A small image captioner, trained from scratch.
Model: 7.72M parameters, encoder patch size [4, 4], decoder width 128, decoder norm layernorm, decoder activation silu.
Training: muon at rate 0.0025, 5000 steps, batches of 64.
Data: trained on rendered roads seen from a driver's seat, with toy cars, trees and houses, 36250 training examples, 8.8 epochs.
Rows from block 3 of the image encoder of a small image captioner, named by matrix and row number. Rows with one number belong to one neuron. Each number is 128 + 32 x the weight over its row's rms, rounded and kept within 0 to 255. All counts start at 0. Numbers have three digits each.
After each neuron's rows are labels from the 100 images, of 14976, where the neuron reaches its highest value: "responds to" is what is common among them; "lies over" is the class under the peak. Only what is clearly more common there than usual is listed. The data: rendered roads seen from a driver's seat, with toy cars, trees and houses. In brackets: how many of the 100.
# fc1: MLP up (encoder.blocks.3.mlp.fc1.weight, 960x160), inputs 0-159
# fc2: MLP down (encoder.blocks.3.mlp.fc2.weight, 160x960, transposed), outputs 0-159

fc1.619:098165161128155173169120104190079068133133185141166152159150119156136139128172129087110132068136147086125184107119097145134133119139064130110121165106150082123102141098160119061148118121100144196139170218136149108079119163134089126094093115146117129161152057091175141093122126164123093088122135144074166167168126123084139119108107179116117101109110199093139136097123134103105146111106134159156167128174092119157169145199126123144145193178078090148156168105103137057171141087097109
fc2.619:155105117153173172146122156161113068177146098131130046116081106145102122141105142104094119161128121152129058198155082176158118152120084080158156158192128166132086178147092134113122118190171162105137109078137092154174140068135127114122149094128120129090125196140145148160142089145078102166124078149185129095074139115133078135126121100096099113120181136122117096128165100148092155174149113087104145153076132209170187125089137128084166103069097137104137104149116106144131072121167112
responds to: dusk (92); lamp (64)
lies over: lamp (37)

fc1.293:117101118101134088106155112103111098089132135137198135147110121113159132086121144111158064090162109158114116117057119053139153073147124117187128115141136173121107116105126069183113141127162120112115114162123111108128198071145122091144105148186092055180150107151133171123166102134144189109172172127131149105191065113170118098149136190149157120072132120152138157200094162155108155173189098053139117141144142133086138103113088138062174155108171132083132154124110155094099083130124147
fc2.293:052124114132058138099140126079122169114113114098180096183100145132121118184151104092071116107155112111133095104131088073157168128143153121142139091169107107156169116191178114158086187157118118101099120157133073187139166202100097136106062177211174135178114116144098106151089116098148100165101163149109111133118169097145097178053167155120126145108116079110133123144114147128145150152137112166120119098137078124205128139115126142032138115169146087158106122118151090142133132123142149
responds to: vehicles: two (81)
lies over: road (97)

fc1.576:118105097119078096175126142187187131129166127156112154146133149139141043131146173127136114140101110088129090079148085137121093065107119161138138085135127129209137150164178113132142087139092132102133081166101119100127116108104159143066111130152123108051130066087112125110165111080146137178201148119162131138067079140115138122166147061113149206118183100117170123167129146159120117100135157140107158072105108119130096152156084163050089104136181066180121145089119156134112119111167134
fc2.576:134157138087160151062062106094095109081119120155154160100099157188116136107123060133125141157158070118111116160115136135165127131141163101077145140107166134055180080107141160091099125111104126153134190084096158073138087153120107109148195143105102157123111129167076139171121181143132106084095130134110091191093165132180126117178116153156097173152176080118106140180167081142174172158110118129141140139144134134149121114097115158119191130137086064082144126125113185154192138128116056
responds to: dusk (70)
lies over: verge (97)

fc1.28:139134063063161148112193116117140113121103128088144076092168062120120118138105058133150089127082074148156147167118076091047174090091081170091137095093108189120128171140099122111158141141170119161119129146103092098169066155129059156152133133222182063161134142121085109141133129067153113153126054147117146129159111110164101144100101121104149110108101116128102107104165126141162130118160161158130144141167159164160166095093124078144180099124133123148124173121128095160083129139110107
fc2.28:109142111119137167072124156175166149148086160098103109088080132079088117153185126171101120090114114104117091105156127140204122160130091159178156147110185078144182164128130132127162118183133080107088098164157061160154157090133159122137140138127111201154139132083089075163159112144141184125092143115159103117112149160142116084129175091165099146132177144143089114052112133147152155096126120098164100105177204082161140113132170111145130093120131109113166117084112123048122061149076114
responds to: sandy verge (60)
lies over: car (42); truck (26)

fc1.269:120130136104114115125148139153133088022093126169138158151083144132126175137101132103148143111185050186127147158146129143119124150100123058150130144119119141159105137128122061101128131081076070128091137162167147147111177149115131202121096096151115111157145141147099088165113159136102143148137128133121186171138096163107140078189135153147135159073136100146109153135046174061154186162144064112136110075159125127081137102158174096161099110134169071123128148078100186117082103133103173
fc2.269:081086099135140200080154120123144178065163131164109105136083127154125130179118110126116113162169134130189120145132180096115138131093100159189124191132108108102149171153171146154096123117033102099127169138133161112108119133101202086126063149139114071148079121110150118104127104097155072157108144151086087088151109110171188194119168127117166106177139145073117110056125152168061122143119108085124134110123124158157111101164093094101180139088162145153143086105162131126148129174100147
responds to: vehicles: two (79)
lies over: road (95)

fc1.432:104112167176150120143137135121135118073140127114153068104084184166165145157099155125178107129094072086134132117132120070115121170105118145173176089154075147154096150142157090152150103161152091092065146070125061117156090125166070091134112179114130141135133166050129189145208101128154104126157160217131099157123165122120115137105141103123115190135158089149157104071152104109193173112139173125155085135170132169170151097111129125151104123177105166110089134104117111106100098125087094
fc2.432:169103154179144160127090150106115093103120072155174137188131131107143151100120203164128113073186102134097136093063120124070128106131133148109082113122125142164138101106149177150097108104122132117110058150106082152149098147094141140123100146179120105116159150163134169112106101022080171121149111123109128133146160142136158083134182123158140076101109106040122134073119129154113140142157106127131161161136083145101111173175111155180162100207112111207126145130203153093141088120111160
responds to: house (88)
lies over: house (85)

fc1.298:131125125134058144133130085098096196138109134067171167151110158129114096111127115143128187128096086121125126121090103091128171174145091085154091106156114133133152087114162141092154096101143125101115101186110136116137109156165071103107160147184172134158121111145113185132109178124082127162165123146159120142161165141114141188112173146133090163115108079088078057119099163177127141202044120087117148086134131125132154110089114096195146064110088085111139164215093123142178149154102146
fc2.298:129101089129111121091145139127113124137148125108138169140105115124096114106099164141152158124136169189132115044124133151119061119094077159132198142106181132152144175118088066084133112193184128076079140114074138146151135146167080165180108118154101156150099150081141093176113165178135124102158073163108065134062094145132129170126122135110169175134111172130172126146113152152144082054137113117154090144119145122191112081118191139104122182153126165151082140100097115157072125125187086
responds to: double yellow line (81); crossing stripes (53)
lies over: marking (29)

fc1.448:182199125124169080127081164143177078172154103090043165136173145089172127148126119079098187108170133126134091157161149156132126104153149137102114099075139115102090140163165083124079156068126147158170114103145148161149093101124128162153111182101118145117108120132190125093116090107117148098119174179110179125071137132147155105108138157096112132168173163192110138089162075114163204198085152108111099084174144143162125143165191115131142134151102099115138114150141105128089116152167091
fc2.448:072143161159188163119142123097124119113088116096173149124119100132141107118123154086113171107148090109142146158075178160132137137146108138137161087135121138082141092096149189159161159129201093134098142053084151163148190179075130127142191120123174130129121148094127143155122184085096139110080158125140160119157132110091104103066150080167112160066176136080128093174120042101144195150129156107065098106129090107185151106079071136086160124137141091123147113102137146185128113144162115
responds to: truck (97)
lies over: truck (95)

fc1.557:127076129094146151145161112139161132188104155076155131117120195134135115127156113116131101172093093215127100093157141142080152103138093155154092105099167130141117125089047131077055156143151102120126147125145086139131107093163031133145079140121121071111102116114150088081116106095152146108136073115048124111103116148117091098132103103117154075153074104123138115125080089103152103120149128135179119197168150157111124128054071109157115086139129155163062137123135137119144072061155111
fc2.557:141184149153122160108066127134128130141120147145074131111053137101130122128135097194136204111054127083103095122153164070173176132129069156095145067196105117129113142168140148157184108111143129125142156145113141114129148140139127121135126110097163153058153172124151171182127126167103108112103145105190098144138131125089151073104137133141099111088102112140092117153169084128127182064105045182127156105188130180191130118121094091124173127111150092135125150124108156156058115059129122
responds to: sandy verge (68)
lies over: sky (62)

fc1.104:070194145134108159106065142181170101086144159142115121154093086128134085125172174090064121137120180135161169092092135169114165150105105144162166109112105127076124121167116118130091111171203115124104087160156137123181158104093070100194157104169125134150119153082129172163072131156055168106069123138102092136162159139140130121103116161081164114120144160145109166118079121174114166144119171135120124107136097129148173174082089134164166132129138158102051104160097155158192166117126122
fc2.104:149145131114139144179139079100049154091104131086169111156170137115089121134110077129096147136080095126059154098153133095150148136134106122110194082091095120159145139086109086151184167142055023141133114119134175208121097136095128111088120128114159151126165159139170098164107192098095148173073172151124120138145142117084134128142103099178131195113104153112124136087115171117164178120127165124104091119191127104146203085123123104145132128152117176110141165117124130161184142115070122
responds to: truck (88)
lies over: truck (74)

fc1.579:141122121134165127119151135156117125107167182138219100108076154095093146146161113085176140189129159113144110117174202099137097157124114177161129142108065077084109125130127116200118116143129172203190118121155044104179148113097161088118103088135130146174190178148126236089150153137145109102120095113117145094118178134106166100156075162114107151082083121084134108152117143128134140107133139104078155093117121067107149143098164098123152135142134109110098106107147122110115074176136147
fc2.579:190130174140114075123114138174099086145100028128060152111126106106069173131111128161105147127130197142124161101064092121056114163135109115140125113128136103155166106132139128128153100161098144136090172141069108141122141125157076105135128094115189113111105125133142115135091201170126114101134134085198117179091101127155135124166123088085164092144170127097170180118185081127110160122161188103068165193153152149168126167147083132090112146161114105105123152136155103166132072101165127
responds to: house (81)
lies over: verge (60); house (35)

fc1.426:090122098162146120141086138147113116135198122083123082093160174114138134092133159143156141123104127156169128167213141161116121132122112147122103190117110113156138061165092135182117142108105177170142117143158122089135158108155115070143144152116098094128137114187133239169161178175156108120109158148169197112121134096094175079102129178080095146162153131149131138122173132157125117147122182069084154125175152096125140109184073103143140178159124117155156135149143111053143175195110148
fc2.426:131108142131171132129070130105134150121093130151149199076100059135070141125133123125161108137138098172090152114127162109126159174121102185129133077111174102164123102116176072146133090105108200109188088167137119150142115115147124112191178123088188135132124152125163129074133138105151066119183106125126112177132101144121117173129073098171106152123115107170137182156172079094122149080144173128113104106098101049135098152098161168117138092139155121126150120139085117158179022124094180
responds to: house (63)
lies over: house (32)

fc1.676:114137135089142091115120110121127153146166116140066191124084185098127074099083145171161108113128148159142114123073108167140125106145091096140121165147154090135074082125126108139192148194134165080150115150150151177106114138167133115171099075116150084197124159115227175136135124129098179112159111169151119132156080171118155123128150108140084122131115080180122097106132165156116114122113108075161158122169145138134028203158120101120130140101107117105094141073101079167115161135083190
fc2.676:155122104078171140123116052133077138175117160135128073122135153035120144108102121149121113157167123131147147086165163083132143095148151133111160163064143131170142162110131146143077081125099133105105180139142159147149167147071097092122157128129137078104104135083085079133141185118102126163136097180190111099071156109111160151060192116158079095116178171099119138141145177113111109196122132122138112157095190132117140095048139112166113158154188140154084108145131110131119086173162162
responds to: double yellow line (100); snowy verge (73)
lies over: road (97)

fc1.649:165150136157108150084095207161069122110098131114141096170163178123144146148127117122150108124141088129166085158138126090136181140157157169137162106111179099141114186130117120099088118096180122089122112115064132152130117112130114101153070108064163163114178133124162122111168249129091136140143085177091116175126068157115119126114164164123183106139154121135103156095174168113143168066134115106120136116169132155124122155131088165107213122172118124062112143104166133104134160146176053
fc2.649:119148175098148106170200106128057095136153135082138118180114047088137038103051184163102152075199148128118133089132182158117140112138105104119147164182087177135138108088188133138096138152119144163103137054121124180131153165101162103166136120192144134089098100100135156080105111126076083151137162119154158123114104100170139087079122133141086084122132127127146132132157139176112076089154079131108142125105171123140140159173124139117115124156168146170129137118118061107178148109136127
responds to: dusk (74)
lies over: sky (90)

fc1.417:157098148204179127131142148111116130098139089128143075129099188148139131097131138129140099082140083101135183124126111069107149135125101113151120133148109148137146171049161059119144126129139119118085106195133146116127094181164111126098138125160119132054158125050157200083107123128131181159107171096131076195129142155098087145134122146120108190160152100161153143119119059156163071136159163127104083192146087117148155123122124152143176153123098098158120167066140062117172175154091162
fc2.417:156105174136135119124047159172083107137146158173152074112166137081154161071168161171123188078189121121146112111124158143136038139156154106124115115137101140128114074167132210127143152142108090127126127116127101080113141099105166075088147123174109121132103148108175146101165111146168148140142150154120143125102166170120142092128090127094068063186116142126129098066079147125104136130137100184137118148142103141070151129139133123172048062146127151109187141115161171121126070094189137
responds to: house (87)
lies over: house (78)

fc1.510:092139172141129111118121142081106134186147141105181074188137092183147126083141068112123112152109162126110135120182106104092098183099112107103169076167101132085141139143111128186131084187175113130141106131114105140206088143090120141058160158103153112155117138093149095091135157152096123177118092147064107132093122204112075107116121090097111183176159103115109086107143116107129132133152108143121108182143100072132134160129141100139156103102110097122172185169088098213154079083090152
fc2.510:135128175165078085132142164192133189089091095196155136128137164102094112121133167149139184087156127103127095112094137069073062081131131095138144127102084125146144103157181113121096153110149072099101117189100143140126153143133120137054142125114063155112116101139110154144115121195142120141160149122200096151134150153076144136169156140117140083176158153134090150115064163106102142122067157088092181133171104124086079131090170145151102160158112153162106109108107183127114184150057133
responds to: house (60)
lies over: house (43); truck (39)